From a checkpoint of a small masked image model: encoder patch size [2, 2], muon at rate 0.028.
Rows from block 4 of the encoder, named by matrix and row number. Rows with one number belong to one neuron. Each number is 128 + 32 x the weight over its row's rms, rounded and kept within 0 to 255. All counts start at 0. Numbers have three digits each. After the name is the row's rms in percent of the matrix's.
# fc1: MLP up (encoder.blocks.4.mlp.fc1.weight, 320x160), inputs 80-159
# fc2: MLP down (encoder.blocks.4.mlp.fc2.weight, 160x320, transposed), outputs 80-159
fc1.115 101:088187145151121119145124128094106095093094144088187141132162163122166151090121194133134098070152182079170075125114106140101141155147159128166132128167108125192112114131083123095108056139123145071168072156118054111150130156121111139115115152
fc1.116 118:121108114113119174093132116162156133152114133110167107127168100122182176144093158157133169094148158111146161083100139083119149123146207146146153116130096163091128119049134194105122127113145120133082096131134116141145096133140079094072082206
fc1.117 100:109048077185111121182147155139167095130118134134108145077107163130170107128153130139127111117094109150124137128115205138073141148057140091144082090155120151134178141095093127097189137177078178136134085057121119135138084139123089123178127142
fc1.118 105:124083117118140133144150139184114112111141153160075110104093120080153145129154139143151134105113132143134105079088134148186076174146140149134120135109096126087115122114167116131199086054190121115065064108127114074099102123165134122150158110
fc1.119 124:156166142106122100120169124159155175126164059178160107127153165081083120089190108136197139098192167143166137179111105116094080184097134121123120106154129092138101138111083074184119158131088124188122096141111144129118086115136137115086096114
fc1.120 116:150084115156132115132163118108132133146124183117136136176156068106126191128176157142147071156156113139110117109084111143139096120108166104135091149143104104123159128134053124106183172088085161114193138071057122142154120181089179116081166146
fc1.121 099:122172117125122101093087189061161181114062112145173065116099154054098110146107148215121123121083174124143082084083109105126090106137176136136094126110122126120130120110127087172152194097137153126125142136104167148153079126111123130114132153
fc1.122 114:155145091115076121102120124153144177160156148148151139177099111163148138101137155091148081133136076148147118048097141201177098147158127120120145156096089103143176120043141104068169141129192171092100132117158154094139164149128132131072175110
fc1.123 107:133111061144124141046121125103149154102131179149095101155080089080120133155096121120122133105137091106146128106140081150139184130224062207050078094110185152131150116125209103077149108100142099089174147086141120165104150172121142118132111093
fc1.124 095:158163118130134140126113187114100086115112129177117131123073111141123144146144144153090119154089151150132154124190172112115141105116079097148087184080141134108136149066161030100119138086100097078125136139119136155107169083086131163180102110
fc1.125 107:135136113120075143151149154105141092085136118170115124196103179191130152096127138143105134136136167119097177144133119097140103168125168174166131155171179182131175102180119166126070125153065157119110090061089119142078111145157144118060122163
fc1.126 101:114183071137169081138085178121173171095124120150174198175175090127120177159178162109109124140134118149183156135058081136133098146170104075125087133185122104152151112177070215110214118095105067141132057123103158086130123141111094133144101134
fc1.127 091:118198151156113078110148122095081151083133116125109121086144073141150097059130098117118105123086179132080135116155089161129123130092128180143109099207110143121088124112103114180120189108115167132162133138109119139137100192152143096132076148
fc1.128 095:141149117111107119110201087117078112120106138116112142077068122047167126091111140132167133102151154170109144103151199154115127154114113092121125112109100074096099167187113163129092136084107127150106172169115100085133144118195145140127154162
fc1.129 112:147148166093096113117157115090114151153116084087154155085149132142127121157127080132149103139129117121211135106108140150100140097148105110074157136115144121129202129096125175159131080135183140056113149143099106168091155187095146128174109129
fc1.130 101:164101169128136071129095095130175135058078119141117064084126139113140113106150109119092165138137127138147149102176172099112133105153131151108104184097069131126112084129114137123176119113126142102151138149127200123115122079101137156060118177
fc1.131 034:115148176145068127142149090127142107144117113130165113086135079097169176187127161083126166164126172159092139091118155139071119149165163097068158206191094129113090158117103087100095104167136119118141045095171168157127095163156190128111137107
fc1.132 101:109122134129074160121063082097110110140144177135042104108175132101150110175166145098112145120100130147168120121093192102122145203077110150159123156137140149120205169131132132115108104035094119118122190136121138146111144093090134139145143127
fc1.133 110:157125125131052078144129110095086139119090113124172062109174113100111163101087092081123152149163143137152065074126161128103113171137097101118143193114163099072092134164155133071204082092160113099157113188148126120097115111170073134125112125
fc1.134 091:122141149094149077166117129096119098219103131118136110129102141090132120121156094138174189155159154198155111132092044138164171134151105161120167148108128116122115137108130103164137123108095195090188164129136159068072092094144158168091130079
fc1.135 104:118127073117119138128059111074120137097137161160091139133109165097180154145139109096085096112127092129183113165107154124134076131106117137145179123135087104144144063088133083032104147153113151152100156129171144102114115177158123147137162155
fc1.136 118:148104070117110103146158133070081072093073114101134108132131194146160127173092135106069162127117127095158101133121138091099150134153214110118160110161180129120114165065155151128071112090110142130113084119120046137165094122170080081112180102
fc1.137 122:097163087154112155077092153106121148156101101116145102106115070133133107171116132108115154180104156131152192176161138169115106112125177100070114130173143137161128089063100179114166079211093081141157144156120155145113065134058130206138151108
fc1.138 046:157074100135146141171147168116110146116130126091065107151149147104163123097136134129143118113095130141069066111159126110165136163064112166169080147155128126129150137187124139143101102160059120126162138105120148161159166071203139126099145159
fc1.139 124:064105151199121086169118153143126162082108084103171160128103140149144162107106139127120139129163218120125121126117090184090164108104190173112196160138169179174074111092118125211110061137068119093146062169151078138143103142126082160137134116
fc1.140 087:207103112195118074091126049163161123183100126088108125136153125134091173162161148128123148140098087152168120192093143103106155138156160132139084122151132090140143156149042140151120123148117144101119156136120079133097138122073079145115086124
fc1.141 089:133128085119126152147168129136105141138092159184159049143116154083045142152032156116147096152106164131043113134156099117158098143156100154140180102144124207143097151151121145102167108132156098138146160116141087151082103129149150146132088188
fc1.142 101:193061111108168122168127107117163214126111087147147171133137155160151131170135104174108127100138134111186077136164058136145066130097151122131098188129129161129123154168136158136123124136124143114097117151155133127116171156135139078094167049
fc1.143 105:139131135084112105115091113163145122100145117170159088165118098124099153038133155129112126126157084103122107129152074079119159154076156038093167147112157095178166150112174095099171170119143123146162093094085071131095113089153125134152097152
fc1.144 111:158168141098115134170089142120093209122118106161093149081181157120172113193153127122142174110142188101144106129133103154189080142120154104089129095159079127174088218083186107108130095134107086150085158151125056143122117098047103104121105084
fc1.145 114:162150127102060113120132089108097139092107149179170092100123123079077155169135123127066153081180110148152077138096121137182094165128184152151152116114093103123072122092091159065164147093069119111164112096085145159086113092119089134070158131
fc1.146 103:113072114092109096113158141118157142123142208169146155080162123133084130147148102164093056088091154081119115121073141173120090151087135162141126117146079187104177138092145112158098134139120060114118134164125113132134111114085105091074113098
fc1.147 015:172122141116123135106119096139104192181137131111126069106123206147101151132114084158198137113114129187148129154134147182121106112084169128073162146106110133174170126121131172092115107129123135114187070151138098133083186129164147066172123084
fc1.148 036:105126127098133164125194144106130176075201111128094105102088060125097138109147116154168128108129135200069205124109147114097155161105157113134130067155111127111108168107152164146139149141113110132153145167143149109120145185121138141127110143
fc1.149 124:143120125109129091137139085063108189090061139129137138129183139111122147104112171077112138159171125097139167115117114088168182207141124154096117094146146156165119131136133134158139102095084119120184131048111080140123101193151108080091166145
fc1.150 095:141133201160095144101134120110144128141164131139117136089158212089188134066150110154086172075150148173144152145082125106159112130122131147091142081123124156088171119101089155096175122143090126148154180109151073087107145146122150167079099116
fc1.151 094:138125142111161124191180150126126131111095176146125130152129154118180128071145167161117086091127098160108107136075168180123132151150140124119127102126106144126114163142124157141215148094077143158123058118112102127116103090101148138101094088
fc1.152 102:168102111108078147154146089143134091204184178184161095148139137120119173075129166130138113069106093158124167141062108102134076166189192110136092158095094082135143121122080128110161120141178152078142142096123167057093114155151152132131082131
fc1.153 153:110191125140176130160023199091115172119099130076130122084109176149056140136155080144110127187115146160104132129176142128184125125116095110091134097148175115168050166102105140162130125169134090146124163080116097139079094091111159153097138069
fc1.154 118:100144131120146123166155065119146105135129104106128099099126126115071153152086103108154171115149074115194125147076145091086138127145103140040186116104112164138140119060111100093096170124207134148134107182121120103146145120088128082112137077
fc1.155 106:140076129184080144132154138172085152155123128106083113108099172118116168152148096106117161109131078176036113105132104116124158119142200128171171139099166110108109103160101133122132072088150163088179150115155113147032100160147200147098116110
fc1.156 118:184138096091135085144131164091153110120085150173193118097130126125150134125123113093125157077123155103135052139107130138091144074170107121180137132130092143154113177213134167106067103125103072077146092064100117158097147080183099108127101095
fc1.157 093:094107167166088087103109098097138165150125075126102145122134143041170122141112076179141183112171131073090139125049091075179137101134077136142148142120065069139095070096112186102125138166141076074150129097161138128089154203094170105141143132
fc1.158 097:109146131128120163103180078046126104123115142133187206160118118122098146138117156153128098121170195147146118127099127113134168119129154132154143085106160155094168105148196101170106112109127132164095095084123134134142143154080165091147203105
fc1.159 087:116110136153098187119162088097101095123109125146137202122144196108101182116145105059150128169145146070181116112083132162164107097106123100085050086098129105216107171095117087119121124151167167099101071136160107184126108166108167112132129091
fc1.160 035:104096160053091158169094165149085086165155111102103122141095127119142129178118133144135122145203075133149110102087168160086180152110091171060118130161109100156076171166179162156177111139166100102076174126110114149135175130116138112113116111
fc1.161 065:136195157116134134166116147136105144028100118148126164106100148174121149167136138171119150087192171174122065071112099141144101108124198113078108152159105141161072170104094083104151071122121157134158118106111051091164172115114172139100172150
fc1.162 106:117139066163114118106153112095069123108090104128101157170100126160075180103155098093161154108116189119111136140101104116130158152129125116125134078101083115157111150153156189151173068136134151146122165113118141139125131130168120152082141137
fc1.163 118:126108103134163157057095171173046178089080082096119126080103119102120087151105120097148101134166160150077136168126158095152180100111076093128128062183150164132110164161118139166117128157157098180133189133124128182144091084087121143149126100
fc1.164 084:101139151105155129094113145106114158192091081171144094130152167139074130105143105166149133149131093175068155143108157161139081123107178110167084076127108189132117109085088115101159114150109163092135187099114082160096080139165143162120104095
fc1.165 089:072110138114166133159047143162151098161130165133128132097114142189182134153186079098141175140122196134092117137166095181126171112141154113166145153138123136104174118087107095100142120137097109090084104139030161090151079170190153115161131147
fc1.166 052:119179113059141096103187142145112121124067144148161145110130129128093149098115135113173092090081113156128170191161179149100126148067112165129160084115143117153132146134143148153169093106109099154129142106152157072118115138117096163117153122
fc1.167 087:130115087123145146137147222171091173205196154165110162159116124164174113134154119131103060136088089121141110068136105155122096124135114119129121206161136054158134064111179131117106124126107102136120166118131158130130158048175130130114084161
fc1.168 088:111157098136213153141143128157156112128159119120156176114159110140112144128100152110092121121163120124107050115110131137127132145158126088139082201159173130052136089124133092168120086166096130084122137160129135130078068145082096102130081120
fc1.169 109:147179127150123113089181122160140197197111159163110166143118150144165116121119130113159096114073068094131191118138090145141143071105171146102133145083136079128138056134159098058140121184147154094118128129159160111113122159136150144127134083
fc1.170 098:079150146194090125131116112120127125107123118177178121088102118062107140127100112130174120167186129141076064180062131113171096065079126151092127085140174132148139178130150114126111149139121105169130109168077137114126087099148113083123108144
fc1.171 091:109141144119122060061148118085100067078156182127089167184157159103156206135125136155152127132150170112087165153100105087137126182139098105081096120169148127126107120104153119098150104119155144088092095128157096141060152132156075164150157098
fc1.172 108:129126104128182118069176044119148115115142151160134079174119090131152143104143180158156052149129085166158127108143110116166134151147181147091155093082108154089137108155202120126137128111129142161121114113113143138089197128106145091114121139
fc1.173 120:098122177094100083090116170181123164088119139135137091121139140191132198141120131156155074118141129112121130139155140091129188112139120181091118134133103098114136164148160085024131079065089123139085150065104133110052151132180081119103120138
fc1.174 109:083178154097165101081167135118140149174094092076193083091091090198118114167108120157156129129117133120131110162115103138093134068086187123078198131123141098171097092144157142143112107051211144153139063174093097153173089109062128107127115134
fc1.175 146:124113102106115127132133101134123118108143112115120089184070126115132139076184099168130182079173149094098114119138152062147169184115141175191175083074185144071132099143176129120138093079194194094175099131141087172129131140145142138124099126
fc1.176 108:161197148064155104126113102070099181155121089155123154148091147118180082212164115096110195118119128145141110132122116137118124063083153136058143118162163164118123104167199145182141110181068105150174132105160123169167138104153125103027141114
fc1.177 116:128158149115155078103061198131123135123092076118177139138126105154121148183171104109097134158198117127126137098188150108130115150078129100076138077142106213196092130145198168148084159108075129135101100098163082132109157083132138151136078186
fc1.178 102:123122118130157112094152129112093126144106155114146105106165134185133099148128069138166096127155080070128082129099074126114093133196177125151134108186090171120137154143126102136136105098157110199110093133118078123100099141180137115130148151
fc1.179 094:093106156105106096118131200123071107144118128096110125108124121102134106173143127177123142138122195156114118131087143100107232143087081151148141179121177141164082176120127126160082118141092132155168102149118131179133139097112043162105102119
fc1.180 089:121110106116144106082146053095130129167106127151089090098145113142084086130128115092113096104151206145140119120092159095105142148094096165161166176125122183108165202096114149186157173164098076136113176103099154123100117105132175131128093088
fc1.181 107:145132104117146150146168155140182122120156205136209098110167133100109085063049115133161074177094107112118070170135119165154120162102162156060124126205077145164108184130146112115101169170142090116050133118068114084159095098155088172116129169
fc1.182 112:157165114095180151098136160134152131124186153150074067109093128113103147126161079122130117099123085171128101085161100138150123111137102101131073108084070143136179174109111145084168166159131082117114129100149094094157118139112096184163155157
fc1.183 119:130102164134124124164143146111103104159102171077158123122125155096140167098180182110139129085179114034140102117154149166182130138112162137105165219170052115126090196074094158146145140172116083152160127164120127140165061103115089125061146174
fc1.184 088:105167139072118191143118109135100099102141155164154134066137130096157116142185119125165149169106139122148091132091103149106098157130143124140100123099099165125121166173090122175188173089167144103157148171034143158170150166151212166084096111
fc1.185 110:077163119144113132167163168124118114066123157102128134079102109208120166156145124148166129083150151133158124073210135127147057147150137120168102140160150093183138126128025142093142118121100177157136116107133094125166085095158080135126127133
fc1.186 098:149142120155148128127151146072155153135088181132107119113130098125133223139154151131133082089199123134090126130110101156099110121066155146105147101131161120134119152111090139196115140106184108108136123179186153133135099137139109160094113096
fc1.187 091:137112153162145116133139137160090115117164145142124173081158103137137157082142060109130152103134125106135142109175126171116143141071120072145132129092113095174105123155097046115173088079153120119107100138122117222160137152147117088130148111
fc1.188 101:088123105202198109102124113109095137153137138189126076154112041101070150163115122114113134133125144115136205124168126159147138120140127082138072080127093148155202155111161125170188201079111093112118171115170132072142064173069144139101135105
fc1.189 084:182123127112118105138107164110100147071136104138167090156143094144170178105130093106137135124097065087113076103176113122121096127072164132124145220158111175119132135120209147057135084126144114083102099125133121079102180113131190079172171154
fc1.190 094:101085131206142138155098178129143139182091161115127124127123133121141170191167103170090166127145086140126168139146109136122159189107138130179114141138094145142128120089070179117169103100119163055105127063145062091121120060069101150195160148
fc1.191 082:187177132140142141141104121116086103127145140157102124145149125157128103070102073157196065167130120114182140098132120108127161173073073145115113154146147126125170068106159099152092119150192175160167109119147145127103126101069136043122111154
fc1.192 107:141152116143126108176154084110141099072123197155068163073087111105170104131143156129102135181108110148125131096098161163082151088145155104117176127146145177138199100069128105122176156082100081151137131111209155192116118157100124151086163170
fc1.193 123:174167110096097181163134116226116159158068206142156119169133150115127118126085115143087131124118109107129120114077121157134090134048107133156146160104158120116121096139098123119113116193138094152128146153158118128120097119087127096104077141
fc1.194 122:134098094157137163109073150090121136114117077132181159151142130127102151165081130097120083167106107135144096146098087100116131041128206132102080151110177108162118175138137119108137075129163099095160185136117146108082161088182156100144174141
fc2.115 104:159047106113143162153112078124135083135156096126131050118150137141057158118164095146132062136091155133117113137192128114119143168125067106149158133124111148201145113105096166195148094174135121065170130112118114120122113078128135191160069199
fc2.116 111:133150145154132066150108109111101136117104115161112160093076138147056084129144126095144117168123104167120096133144112147110080098127072110138100089148148134162092156151116075197159120097117146183184149080083174126103146088144194160122149059
fc2.117 088:161150209151165124066061126129114199206146108090106097101126115090083110114085117086175131142171156125148095145124107067164097136142118146100142160110140129084054121137134155140062145119157104105104113121142140139134109147129192056145093096
fc2.118 107:136140137114077109163098161126165115125077205188136139110126151120176185133128123126144156115124085119119105158131157154098170137132101101119166128141169145178117138169084110110093065173115176075170198147149133151087121098077121075149123110
fc2.119 130:181062112098155130191060131128171175199200113126165139137116128161153116108175131199067132169152142122103084122071080122099134132118132152067134173155110102122161142113109116137173141156130153149131093122068113135121102065152145177171120123
fc2.120 112:118172150137113136126085186106201123130111114148105086078086200086169147149139105127125121095114074159084129109126146087171135133170100161102141093061121194117030109164137071116082088140122099107092135130164092150108141132188131137155072064
fc2.121 108:115131146149135159125158130086162135125195107121158135093138119134162126141141149066105133149182092095090105181086138169140139116129127109120157128113110150108126053120135109125019131128128136140189123101124115106122132105091181131153154105
fc2.122 115:174097077130149110131096111153141119086189072160130075154095065139163098101112150167097132125157082140135165096123108152160119121229129145141165142118147162151148132161093101126165134138155159143081094113156116072081154077090136211155122127
fc2.123 119:129139153124151132156124134152155116135157060112147108080159142189163134100158113142097126159072103190091164115111149132146043134080152093208186100131138086153114164127071136162142109158113143157120128113084165117141107127130139147125115186
fc2.124 092:137126100159160159154131070104156112156140116133191196159156126113130121143120161096136178062185157100143087123134116108148082130141123067084120187132088065162080091164148196129102170122100108113121117124111122167172063153134178114160043091
fc2.125 107:141144147112112132148166120102118119128087127117091175100107120103130081121147180146143119117125148132148056139082125105145143118089065125113163135158075150085143148141146186150081131119131113226189098105099167136235138108155153183118156153
fc2.126 095:113102135122124146129131143121076146139109076093118064104064130154170113154140115162150191179053145117108216136194139165115126124095112132118107152111103157150114167134146076111085140137148120198164122063096121175176141132162115203124116165
fc2.127 089:139102145131192139133063206143180106155148111121120140136129151119126141151131156137149114172162113106188120135097106124153161120168139111154104157042128112132147155145149187059098092109115085112090130107140109122145137089114141137118159122
fc2.128 092:097114099135108160170033162128147093136135132140107099157192130182095117092120120129082122144117112138127101056102113088113166173126145129108153129113106149189100131126170125143137111142091182112202122097098107182108120087075155120056144083
fc2.129 112:123142153152210070124080113138074059187126131146138118170094110171182159168118115122097171119155067123163129072143138127129125096089082139076096114112099172171106114141131179146160102156148081116087137138125149097172074127085133160140151142
fc2.130 105:129134071092123111142090153123126148184205107100121121152142094131124108125115176030139125076144181177132088103121111160144097106170056074130110101189116163124182165173174163166112101173136106120098126076111116074155120168165039114073112113
fc2.131 029:190093135118142098123078108146137148120115110089120146136144189147143119131129151095116129124126146207142088116170101154159147161106142098184125178172116158122129122161126087149127105102155152060074141121126123091145106141147120142103157132
fc2.132 090:124142193136136040122124107121113133131150092082164135103131116161148153132134129138065137154172166129095164186104143132187174108121134107154151098107093153125153097133142120109128184148155158107125124148130105131158146158122137127031139156
fc2.133 125:111130110177137086136134132125133127159099076123091124157140152081068117127094127097162230094133127112127171091120133120136127136109113108123124074107143122163074186101069152103121180123083119132164166109128117113175060133146105159125113121
fc2.134 091:157106112147101164065161136176154172009141126124079138133175117148128147143106169104076061114145069081107126153150224114082127117078157094140118114132132133142163125151131165086105101116146126149062102145144119188168130152093083092073115168
fc2.135 096:110121158151151107141105152153121133103096107133131137106155076125141133149107170106139104139156147119142109125091120118159156162156122134081084204130123134099120123148105141084087127147143203099096081157135056168201153149126110097094111137
fc2.136 142:115174162139161147143149057181137133127194148137153175137093105144100120113142137137134107129157177089136132081184152172081093122148147140150130129124077124111093087162109112101182125165138143142142205115165163105109123103082182203154110119
fc2.137 127:119110124119120138170125122185137104166145193137111074172148119196093154085127139182062126086129102154124161108153111088116102141095174183169143169125124079135171116144117141145175188112114112162121155144124067092148099148178100203077124198
fc2.138 052:155113140120140143074173119093125091111213128090151160120100148154180116119093205149089130088126088083194081180091080108155103149111156085149103128104108143122183123170184089083210105125145123130126142124143138101131151156106138105112173148
fc2.139 129:140140100122159133138141131127166145170075141139111085165164121199125150027144194142070086096101136143129112094163077120124163129151094144110158130140133091170210165151138125090137146120162098114140143094067159110109161167110190166054100183
fc2.140 092:106139166085123158144186146049082171124196103136118089102127112141130116124177038110093151114119102088074111129153148146143096179087130138122127181137161092112156131172155124131137133064132112157178162126098123131153116185185160104200148166
fc2.141 091:180122156146107122102142122147140120171196125122183125104145108135093180129163102080143187168126130157143132085120139142146181142120072132122114128109179153145124147118114121098101143155170132145121120110102173037099123113103154146121082103
fc2.142 106:113130133145201123134159126131154096178159158064116199139091136179152175167089091136131121209104160108115203076124139131172162110165115146108126093091082142110074055130133139125085121172099079126163160111186070163127116135125122212142161112
fc2.143 109:116121136136115144155101113146101159135115109076145133141207119076118116178114121133159113156160162141141126105128119116097155121118089185105126135084127189121101112050138170143142127157150156164128078109148067091208158160143077108076195123
fc2.144 107:117117140149161126089116155145082124161143173085108117179096123096097105130087092106090134074147082127068136132180114089103095137115185197190073161119133168186140071123092107075114082133184133163156156082117181112154101156195137147126136113
fc2.145 109:146078126116130050166096157114154187068126076151108110179118116167183095106095121154196146165133128102100107107150159150114117098195088147145130137147115080157109077148150085144192093143159119113108111130200124096084149153140142108111100133
fc2.146 101:133185119100167150121099122081078098130116085120126077113148137128134086104118121123153167161166090150122129149128136077118128140151162117076124127088140169142143157171158113133120136101179136085188162070095111117190113084170173155119185143
fc2.147 013:176169107187098125135111149129107101149185124164137146089084113131138122162137092156074158153098133135120123142151078155092115156062144069177153112140167087110165099113141102084096096092138111120153146134109110153113207111153155130118104124
fc2.148 033:173120138151120186154140150126184172136105074134163135163098134109089147152133069121072126071173098142139188140068128103132072159118139095106128179117127117118104114110165137142131173131087205101168110119065102106158131157120129154089144149
fc2.149 131:146153177144139128103182128148097102143142105136138166120117088139144100148111129128141161095086131145133073114160160159142148048126169138122134178155093165126072108076144133084072108126113134137135090139163154162148195116113167161121130114
fc2.150 091:118125100142172101104127083101162133114151084121117065136143092145065153149163164073157084146178083080133095084179122108117114108140101146156130129190092125112089135162086090145095173133149151147133160126174151130108087068070163134205126148
fc2.151 086:139159127091130152118108131159101095172174134080133168082055097120164095146142121127131076191135128167121115155128137093136137090127125153161098132104155107172109069145129076159071187178093099142089102071114169204102143131145097119125148154
fc2.152 104:077182142168160130104121149110108210093119123123142130092101128082124093142160064146116147159125130129164121096172122127200160147067127140112140103180101159121152096148145072146104049080120102118155158122113116135163097080104036133105126084
fc2.153 167:157197196143092172099087214129103117098131134149158118138116160103137127196170083092143118089136105179100109123111157135161127095127089079101127148129135178153078137115106084151117067125120133139226116156068143129143119085087083154094139101
fc2.154 109:139110150104133082086089169152154136105158188073172129129134124131158130090142141163152187141141100105129068112159094126103117094131140056137107100074136173143072148132139119112219108160125113104157170147126124111116185141117095190110169128
fc2.155 093:066145138086144142165134073101158114131090145142157070079140107176119131100157162141170096190088126105150135166090139151176077146121085103137142114116127107092093136097136125110096183138142107145185078165185122118231213145159147118121128156
fc2.156 124:062134156155107118120125086193143172083202097070128138140139125133092097168104157106124183198135130109151143122157094155144106135169161123136086150098109144054126075061156115159096164229089116165162139140138077072174123089149125150178087102
fc2.157 093:101136100123152092140132097117141094094164137197141127100146131163075121141150120131126114157144089165165120146182173119130145118133139129165073139158126159058137175137141099114118117080097151149090144135156172171165088089114145157099169157
fc2.158 094:141109080089126078148156144246131165178102099155099078125105132143153131085107103105133184144142139118074128082164141099153079097105107183104104174143134105151151155108105168100125110174070142092146093117177145100141117179145021135103087191
fc2.159 094:134086109137189130185157095116149134061148097095148129136091120208165117118139115126123149143144122136195149157106134145133162140133110130141094098119075171111149115085085178086124160124136115178157091122038098143120121153130115152163122106
fc2.160 032:148127192149128116122088205144160070057108076200093148128110148137108166105147084167156137117167160116156129142168108145148133141142079078078171129159152121142121113147076116137164127091098105108096090139189101129059163096135167169103105121
fc2.161 068:087090117131094125099165096144119101111106129166132131116119108145171159140114122180079122136071157124107141065134059148134125193168229130110175119101170053115135141177137181160116117097159130132102169098163125130104055108057151124139096155
fc2.162 115:123101168113181131144112054136191133124187171176137151099109138124118106161103146081066123097141134129142125130094152107099107099161114106156120151140111147067091100087086140132148121126107123110082149116130087151117114110114184128164132083
fc2.163 113:166157170134095117110113138167099121111143161108125144145158132120119123147136101165146229062080118110118149140139117102181063126173145176120154144125118147105076104135083068083114106115081121139121072163092105122189162116120135158175098113
fc2.164 083:170133095154126111146137126154150094097141150097146102095167138132148165109126141146104135100174136080195127135130030104135169177143108184080104194139112111091128169157080066139173140087161125133121132144118174109145175120077149167109138112
fc2.165 092:160158154156155134125125138110067163086084099137158077126137149093109164104026150103062124095109115121160126074133148123139106160167096117115146163083129173152098127154097151135180131119107106188158111161185073137133177100110178156152132141
fc2.166 050:140124112078109139112099154126138080093129109189077145110103120169123163041129154094097108150080119114140165166181116094121179147098097127104177129125115118143211177116159148086166169166140112087068146138137147102110139196087138152147111165
fc2.167 084:135168111092134130097141066075089132050110139142085149106119118077046097182144160116170191097124137109114145161170169162169168114169153102096161133136145154075127158190067122115147098111144128159110130118109103123138098117112118134124196121
fc2.168 087:136128130123101106129143118084112135148102115098104110088137095130111057143157089130203148145091127102140186118155139143110127132095120166135123068058127142135093125116121154097129203077135133168185153134078104061168169134179159154113166185
fc2.169 120:141145119130118104140139105137136111158120112149136132099123090126084069114180140145084136124189126195110074118124144110092081078128065150115144165144123111120178149117073092146174119104153127156206179090153117124137151158109159177194121136
fc2.170 093:134102084170044166145109133097123095126116190150127110170217095191127153115143050159105138165093152123142158134133156121097153123186072126118097137127093164134142087134166144084111091196151177173129121150146145092081179110104145184108104153
fc2.171 084:113169057113148123109133161143133174143164085184157114094109078188200156122159123129131184182113127128106115135088115128139205157142193138130131154090097122065108148118125098117128068121116078123157141094096085090170123124102124157112100118
fc2.172 106:203143139115116121122130138201135147082126077128141140092139196088128065158074135100151157081133215127188133115078103122116128136167146139150145167092137154139114111139128112100135085186139093116086147124069134130109105168157127146117146073
fc2.173 122:092168120159144147124127141176146093123173121130112156132150191178147044131101103107173154136160116078106170158162126103099168103170096123111157082142101159125159144051062130054128093159150085133154085098132118139091120130114126196138081085
fc2.174 120:102081074139152150177131124126137120096145103193056143183100166184116157163105209108126153130154165124165130113096094154107126132172132136105124122114125128099197097114188161123128101143110079164089106098131110134150102160146137125093181113
fc2.175 132:124142090107158091126088175109100079127158068117104098068118150124166071124109089153157157148120141137134126148168154135169115152108147116194162172135138142113179118159150138115112161120092062102162091110129166094148142172156019187139168153
fc2.176 095:088110120161081141129116112176189062137102190075149061122138125152133157083129136162131096173109130149094113109150117140135135179141128137123148108099149144148166182124060125095154124073202143103114124108087126128118126188098109161170095129
fc2.177 120:149119179222133169124150159073142202153075144154129156109114124109120112111094153122155115119103158103145127117135130058144170102106148122134151148106160136156092130066122024108079056081171098106116151146173178139106136134143167115171173105
fc2.178 096:092144100103133182170102168168128108160106167112090120101103154102152068184133156179085103147092183162148132134119167151110107166099129160156120146178116124098109114187069061094075087158144131060135145097126142154180138118082185094174154154
fc2.179 089:157097094171108130164183142145180160117168112145125118152096100155107076123141167093110113140146123096141103119097134171151104095172169128134117115155109127077156125152197111103152120134138139148078146153083121065132145147071159096166174113
fc2.180 091:118149160134146155162133191148111121096166104068197175138144159115193114124111151145103155148122043118114187143170076146148127114151145092059079091151121091138120112144178114074080116095159205137096085123162135133104111140109122131188114137
fc2.181 103:091116106151090099063095108098157126071115171146170108089119100102171151074135136092111114169163122123078151129075136192084104190184065136135158137160094119137133187143134090136145168207129168151116135136113162157120137121102138138106113107
fc2.182 122:127131169167128200141114121113123124116098119108119127182077117087071119132119146097118134095099188181108169088118155100121169082150132114130175115137138120114084164181133077117143116161109154188137051116134161078159074141149134180102106135
fc2.183 116:131149099161174131071129091154174141069150050153087163097130091149093084146103115103081130142073150221108184136147082098086091170112115104149114074118185096076185072176186125139135095104163205121093105092143121149101139139151147125178113135
fc2.184 088:148059111139145122141146153106132140177139124152143156178116140129123112089126170136128156110133085133149189101117113179140126086089125142143166109113134080177085087078168147099067107186112136129094124069178095133121094100144101088166099096
fc2.185 099:143062132087108150103112131120147154163112123129119140133117150104125145095138127120101154124078107062101154149124112168113141147164168130138110115108093150059141109087168093195111137126182051079084117097126214123099101139086170108097112131
fc2.186 094:187104149099125123155094121129155121165097127116146122080113114069153102141136135083098105137146137169172134117073179132156083131078113095124074153153121138136139133126189157104125153091110125203080063171155122180108171158097117086177066144
fc2.187 085:134127085096096209110141129124137073127123152074088125152143117091139166132130155110103168165107131098163084137126132119189168189143111112133122111128174167168106128087075194171123120158146143099127150095150130119154140123147121152106044130
fc2.188 105:108138116121164173113133180102110088126141161094078178121107173107121176106110122092102144110129123067137112124100171208143093112146122129104079121139084112068097132179178153169147103113168131156172034093080142073198153178155130145093124081
fc2.189 085:168133156179161097150157151096091147184088113080144159066143179095151130100113166180154184051241094122096198130143090087073085064081117100143187125121161102098119099130090107107094084140139155123141143066161163153144124095140133088130131110
fc2.190 098:199165087075101066110167120156117160123167159106107133159167155121106138080146114123130092040096087106194127170136077088073101106141131126085075139144137116101097149149153123130113133180107160193156147201152139141096123177156144112104152090
fc2.191 083:108097107152195129132195094144099175150138130113101142146117132141108050100150117151102181155119141053088160087180160197190110126082189119134120170078106100070150148127141139084148159167146145139163151161184131143131133051141098168177093130
fc2.192 091:143099133101154112069085167155108108189163079088148151138149130147135090141116097102116134048112152168114137118193114100160111168131079177136109092139172102150103179142159096161078121201166160100100104198073146125120084078165077170141119079
fc2.193 119:117121102132101045091106107100157109135098108126147170139133135175122165091143110082168087093132144130142197104127182142124110109081147124109049087155058099183100134100133180122145123118091138202069080163120155187110136154204110093126147135
fc2.194 122:131082138156113168073152133141116162147131080100130167160102124129127106175082117111077128086179127146219148161133129065180165140088170123115139151139109132097097161186139124129107182133114110128146141146063165107135114120179132161157150162